config.yaml
encoder_arch: "convnext"
model: "image FSQ autoencoder"
dataset: "single toy objects rendered from many sides on busy backdrops"
train_examples: 101725
image_size: 48
crop_scale_min: 1
horizontal_flip: true
translate: 0.12
color_jitter: 0.2
bottleneck: "fsq"
downsampling_factor: 8
encoder_isotropic: false
encoder_norm: "layernorm"
encoder_activation: "gelu"
encoder_mlp_ratio: 3
encoder_inner_norm: false
encoder_patch_size: [2, 2]
encoder_depths: [2, 3, 3]
encoder_widths: [80, 160, 320]
encoder_kernel_size: 3
loss: "l1"
latent_channels: 5
decoder_norm: "batchnorm"
decoder_activation: "relu"
decoder_widths: [32, 64, 128, 128]
decoder_blocks_per_level: 1
decoder_block: "basic"
decoder_attention: false
decoder_upsampling: "nearest_conv"
levels: 5
init: "torch_default"
residual_init: "zero_last"
optimizer: "soap"
beta2: 0.999
lr: 0.0017
beta1: 0.95
shampoo_beta: 0.999
eps: 1e-08
precondition_frequency: 16
max_precond_dim: 1024
one_sided: false
adamw_lr_other_params: 0.00093
grad_clip: 3.0
steps: 5300
batch_size: 384
epochs: 20.0
lr_schedule: "wsd"
decay_fraction: 0.2
final_lr_fraction: 0
warmup_steps: 260
weight_decay: 0.4
adamw_weight_decay_other_params: 0
Rows from block 2 of the encoder, named by matrix and row number. Rows with one number belong to one neuron. Each number is 500 + 25 x the weight over the matrix's rms, rounded and kept within 0 to 999. All counts start at 0. Numbers have three digits each.
# fc1: MLP up (encoder.blocks.2.mlp.fc1.weight, 480x160), inputs 108-159
# fc2: MLP down (encoder.blocks.2.mlp.fc2.weight, 160x480, transposed), outputs 108-159
fc1.54:511486518498464488499524469522504518505505498443546485483507510498527489507501532493556561481485503508464504474489507483494475499537509480492492466451440480
fc1.55:519499451532521548467520531542441472471495469554537511450531453474508489494509518454516538531589480460492501492485516528490506507487487460468472499517504518
fc1.56:512539484479446512501491509442499502541509496480520491506513547480489512499509509454512513538488526514469470541453507522495548495457483483462522495535507518
fc1.57:501478489501506482477480493518462480521499485486505511523552483500521504528471466401527549494481485465509512504506482526504511510498517481539475491509515502
fc1.58:464486500519503485511505515494519512508544497460493527510516516490489520490492492516498489508500468526475503490457491464474486561511513521487552546480497498
fc1.60:458510524540488483507507493503548547554511480484530474442463516491498507501481523609516497539530489446470529488534565524511520491451542572433490465429496477
fc1.61:474471429491485514508472513507508469510540481490462534483434536506449526540505513486469529510553436472479485490481550528480523485526541536516469475480517434
fc1.62:470510450506511459462484496519484465507478522521499511493530496521553473503529496502498480526511495484515490515505564485500510498498496485505490492522540451
fc1.63:484512482509478500534491481505493506484512504489502499504509490523496502501501493491476495505533502482516455488504536494504485515521518454528493489506526485
fc1.64:510500509509503495496508490489478492482517468478488517467503503506475494492495509507523533484489522497510504476521547493501457500500518497500476490489466526
fc1.65:466488488584484518415550523510464445543521486467523503484494526475558506585523489503484479518489505502424500484603483456522497559417491543544512548535523560
fc1.66:481527474472505501510493540483492506496476464488527525470510520508506514504507506470513522491517499506550510487468498492506503489485501511504517487490537517
fc1.67:495478514501512487524533499500477537506496510497503488556523494499540497517489464522567480516482499507499533490508530480477569511492476509485506480513521521
fc1.69:481531518521546475475498519557527503472514515532505481496519532500514439488537500489506474498485470494518522476567526430485467489471504526512509522497552495
fc1.71:517486506513530513461482474524481500519488465506474500473487502481489485500480496470524517541530507491517503474514476513503499530503518538513497494506483505
fc1.72:515529548506513504470478512476496457556483494522461461490478484495522512475497542470468496483531490506491458497547532499501526511505470531467482486535466493
fc1.73:507469499506529463504484486524516497525528499457473545462486490508457480501493463503520513526505490512465494532522469506495498505529504520482491515487542503
fc1.74:483541478470501476523474479498478515446498519481482477507488483482511507532528486420501515479513470515506478490564487510477515462431482524496505461547488550
fc1.75:496499486455541514455548484508523461433519499536481510472509494504517521469515470483515511541488464531470479505519480480478468504469451562587503517475484544
fc1.76:497518502509473500510491485474484488533547498480495488524511520462511538486514452533481490500505471483462503484491477491485494519501500521479495509467493470
fc1.77:497480485514488465514487500518498504440531506523498459515495479453533431474526521498511522464538494519514523467519508506530498508495465505510463497475486479
fc1.78:493501470497397505499515556545498471513479453402509499569480451506544452517491574573506480535633512476538483493548491443517529508497404521335479469461515457
fc1.79:490479500518535495520446495484477484434494505486507472517480498513487490490501531510497515538473475524478496496520515499518505529489515493454503492493510467
fc1.80:467466494554524483571505525539495477491512472534545497514442498469524506526521521487483496524542498523519537493505470526516528524476488532467499532489485462
fc1.81:536488479547495518524468461496501502503497509485485498525449470513553509515539502484406533504548486514449483519495526503508506470490427524535504516463533442
fc1.82:499506503487504509467502475490480524497482488518553480521520510449514511521511487505501548475480483521524542486496525499497486530473514506488517483499518465
fc1.83:496488434481458495516500503462477499480517457479524492505521484495531480506518495484525513484534501530528476488436442513532518516515542516472474470532490495
fc1.84:469523465496506473491505487514500524474486460507507494504502527455507475478517510500452494516492507533522551485480487460491507520463445502484510493468494507
fc1.85:474522489512494489499470534493507472515480523511520493492484498490502506506491517500524532503502514529459516509505514515479469512533456483453489515507483490
fc1.86:472507473525512473505504494524481452513506495453443533524500472500497458489503533551537473525498527493480497489616497517496522513538466522422485444487511457
fc1.87:458493523557513533479485498459502557495491486497542492495483484511504508447558525537500499497549489529478488499537491502514511482509498520501479517516527517
fc1.88:493500481504509493503503515509524506498486473491483504495502519523523521500496486505524532493515509513505513487460512497484515517493515479479486507466483467
fc1.89:505501516505525481487493506501474499513524509497481499512510546532507495523498537491520541499485494499475517496516514525482509527517486525515493500476495494
fc1.90:446428522497482494492518519476503541561495510466524508487484519486486478477496510499502484555473525472528506499556475531467516488483497552510521502471480475
fc1.91:515487518505544519497521480453548493525478509504475498480465487508478485522524521523461497460494504530489461502508529538494498567497403504471537473532498481
fc1.92:497522464497537524502509469503522455493534519521509492487521484457532528492515498564427503515487520493529467519475514457486496483513455460489502460519487488
fc1.94:461518469511494521515549528531524511539465467478486497469538520499485472482556504502485520477507489512494501488502477496502465509498478465512504520463531502
fc1.95:513512447470522478467484493513490475561532518510446510511491472513486497491515523509503506498495521517477521520515537501516535526543485487478497508515513467
fc1.96:482452488520541524537488477512531526492463496500520468466549483498515457518452503500556539551460501414492475557462466544488435496486465459417482503530500510
fc1.97:483542544530526521432482497522511536516483505482475546489462489518502501458524508471508517472476464505508452489501500493513522482487485491524500504518445531
fc1.98:502502490447551476481524520518491475432517527513482469535505521476501476496501492425534544493539478481515519470473526498489541527509523471457520509517518479
fc1.99:533502468459538520512499511481464489535514472484495526510516514501509529480509531539464514505475514534496415511445505535477519510518477503448507513497459486
fc1.100:530500519503490519469485460504526465514538477507519498487522490483522557507507540517516505536518460514527473445487521523528510519514497502487493513509519511
fc1.101:524553463504468486494514508509500471370538521472420478591510486479508543491528471506504509486479485544514469510538464522527536471519519489534510521539456470
fc1.102:493458458546489504519450491489490481505513514503495511556485515557548450487484473514546486492483501485479498474495482524492528498482511504507496508490484494
fc1.103:492499495472519489498535507525530451470548436472488498480533539474489438516499497545495543461487490532499512484495483532452495489509516524501507503482523430
fc1.104:489437476509463516528467484483502499548512512532492521512520499556480495495503524544502472523466511505489489490502510478504525473539496469473479485492490513
fc1.105:491511466494523500507525488495504507526491518506473500555520518523504496473484514525497496514491520506500474515523484504498494494491511507487482493485485517
fc1.106:522542505525428520477493462553558529500548547476506468497453484513492533490523500531477478527431489599499463528461474518507516495478561478511518453554492519
fc1.107:540511541487496531467479468432482530505437503489483508511456510489502499505498521529537501509478487500495458491592499470491514496496484495559542492462481562
fc1.108:523477456499486470507481473499498487491538491503489505494494499502515490511529531482520475484510469484514508508513466502516557493542486502519510475490484451
fc2.54:495529537526469482500533507532456489498506434509525476484468525484498512473480535496440543489472510511497498532510502485473502516491476462456498515528518479
fc2.55:461493481542480425469497485531522535442488489461483564455489537478475500467458480520512501502515494565518521492470503527485542464506513498448473463486517546
fc2.56:553553528529528446544518505478507457413518484508531500476469495479522526469514532518505516473505441501492495524523510500494484491484528591493477488518512496
fc2.57:508503535486538470504464479465478506504483541498518510519436525507527501477488433531548518497456521490484446528482455502486476488507497491546482471538504513
fc2.58:495495466549446509523452488517513464493518460483534502503480479478489499501498447499501491494482485499514494483531462489543569483482541501463526518483502467
fc2.60:520501487503440469512505479452474475486449434477525543443464486479532527447558538439474473500448474504476531492551516470545465506453525521523531516492499513
fc2.61:457433468476519495559490548508537473495572504498509470426501512481478544476527515487504493524482553522481486497507529465492474488540489563519475490487527525
fc2.62:493521479502505515476499497498489497476462489497485538491479498454538506494513493499495460500471496525514502544481529484493509502492489489517506481507532487
fc2.63:507526518492505488513502468513496505514496475484505519457479522492502501512516495533465489479486473507511521486500515513479500497512505487528473496490528510
fc2.64:542502475550462482486506520492495471528530476455517514427480511465469521471490535468491530477456514513507486449523478519481514527491489482440527536516514465
fc2.65:500490447445465551523457558578558532504455479531491463484534537619458466536513559583509503497474524496458459473422524459441392503491408520520477538533552573
fc2.66:514513476494487500522498512515512517500481507526493476493468493512517505506473493525483506504492509503525499515491500473490520479491470499484496482495521486
fc2.67:482502529494491507523489499505471479496510521492496482541459523486504499512468477493545473495522476497490493490466521491527461518515515507517486489506491502
fc2.69:468479499538522485481514523507548506463516532486507492497494497471537477443533450588490471534444558521528455481480457489508483494521491498494570535522523508
fc2.71:509470499501482491462515481495509496484480465487498484451474525501483484483473533501495530497522463500493510467502503483504493529472495504494524503501498480
fc2.72:492493524496501494523492519490477539480473482488495492495504454509518536490502511498483514488513484472500484523507502493484493477489497516481504515489489468
fc2.73:465484525485510500552475487499504517505518525497502504502520482531474512465489470504541521538498531476472444553525457512497456489483531475568521484509514509
fc2.74:508548503503502533461524510451526494544526499494498489518522511518518520440505485505498495504530504479517489518535512529489501511501491521504524493473491509
fc2.75:521557479447506479515480446543531536509533529550513494542517442528475483557552508548504531547530490506515493552497436512509581464505478430507526519459498550
fc2.76:513504487476533526491543529499452513514535496512491514538490472544465524507492448493475488508475499498495508513494482512506502494482500477492522490499458481
fc2.77:509520520479511540500546534464524487527483468518505472510518484535538468487527500531498508483506476478512521469472469412448463511472515514494467524527491511
fc2.78:528457521456390518438471484419438479540514467448554517433531446514535490476512495448456455457534499464528476521500485511483520508427526518513509481511517488
fc2.79:491484491480483504511523522500494499519504471513509515478514495510508508524516524511497515504476499498490474497494491483449465507488492493492501516531506512
fc2.80:495484470503490457558481512548480443494482533430536493488584454510512536498483513427510520480458523481464541529492488505522497439510494511506513500490462489
fc2.81:527479493444522539555503505438481487497531477513478491534545483482528490462532462496403510466478478525489505535505514482513553503530476528466460508433517520
fc2.82:485493500485510527462523492496480498528506546502521470487482511530522505505498476491501547503488505498525483497512509487512517472490471498511522508511507515
fc2.83:493518443484523522530481477479473499531500570543497525493459501521510484501494481487501540476498491465514475535490445510466486477503506474508481482485487494
fc2.84:511502484482515508478489442499492488508500540504485495473482506511472512550488494500475457490498446479521498483474500495496470483516476506515536488496489485
fc2.85:520541485489502518518514494481493486487511466509492500499491503514523508481507502481522519475509490482492518517514472517503516504504487508490495492480488522
fc2.86:464503502471433582462484488510496521515479463480483515439473505516489486522539518483530514514520458545467496489517507512445471533460440493524498512560535497
fc2.87:506448519490440495466518477534535445497511494535534481452475523474496517511468457462504477515535533527476532526561509554512477533502503510522507523532501500
fc2.88:524505505482502520503455523480569470523511486485492493506455498505513512485529461486531510513518480452515534533531491509505512519503525462434498489459488520
fc2.89:503505508515480487490511512495478466490485468501463508500474489489499494500495520477515513507515488504506511498507498484495470492502475500505498506503495484
fc2.90:519520510492486499477525488525515526484490501501471479512494508485470490447469488487489516552439477508497524471445501507535463511474511480506507522493516557
fc2.91:536491530499493481532479508499528508470496518509496508502524511507506478522528490490458527513514478493494507499494492512521524474469435513523527533463515462
fc2.92:494475532529464460491490518482511515468490504497498506479490508506533475482530528462473468502519492488519524512449554496510516444533504510475481485523523512
fc2.94:505473541538475487495459542540505512495519489488531537455486485477523463462498521430498498468466527540492506479549484508508494511491488457519496519563514506
fc2.95:517504471514482513487520498496486503453497482491491484506498509470502522492493520521481520505496456496481483501493520503479447503503495516486502539500514496
fc2.96:516534525475525459548507640413480544541498466481461529508479503510499514471490495464449500426438438482489536495506478480479474542457545549532512547467450475
fc2.97:524570535480472477467487492487497510507508527505509502515500501494491484516522517549509509512527517518501500479507516497483506505519514491485482522501467489
fc2.98:488522503471434473484517527495515532526511508459470510522492480506509508512519488529510493523478532491525480455500503505464474487511481482487524492506554501
fc2.99:555488505470494461527505486524497485475489529519479495503499492506506514490531529457477497465533456500526497546510555507521467482486496515459493491458515485
fc2.100:507473478495472487446504475538520461457553536501504486492497550510520514491487473480558476514493553451534528477515507510458507529511503475495476529505504471
fc2.101:510516477473509547513499497490487527580515504540477491518507516487492510516499472499489573478474441468518465534519485490499454479465436525517507477434445466
fc2.102:500464437529521489534493476521483497493525508527488510524482503454550475489473490485551485513493495525486509500486493492509507516478510488479461460496486507
fc2.103:484528544480522537514474514508554551551540528491484507495474480516460502482544463485524547507558523454485484529531480544510486496533512517530538525524509506
fc2.104:476454492482527498545551445519513491498503463443463501523490486474522514493476497476509476475482503498503512534469515518471505561494467477477499472521499509
fc2.105:498501476503464524520500508520486513481484487506485494523487480498486530510475508489483465490512451501492499502511485498507507479487505497485494501495499470
fc2.106:512537464509516455477456507401529473512515500450481502503528503540518502538533515512495456515517539449522519557529511492500553501518513478499508471524521513
fc2.107:498552549519498485477468504542513446473494496516476514493521487500506448492511521507520499510493503467535510471541503518501532465486503513515563540471476499
fc2.108:492496499526507514515498526529512498487537483493519524470537496509494475529514493487535475509503508498492498495479490491485475522473490512504506497522502504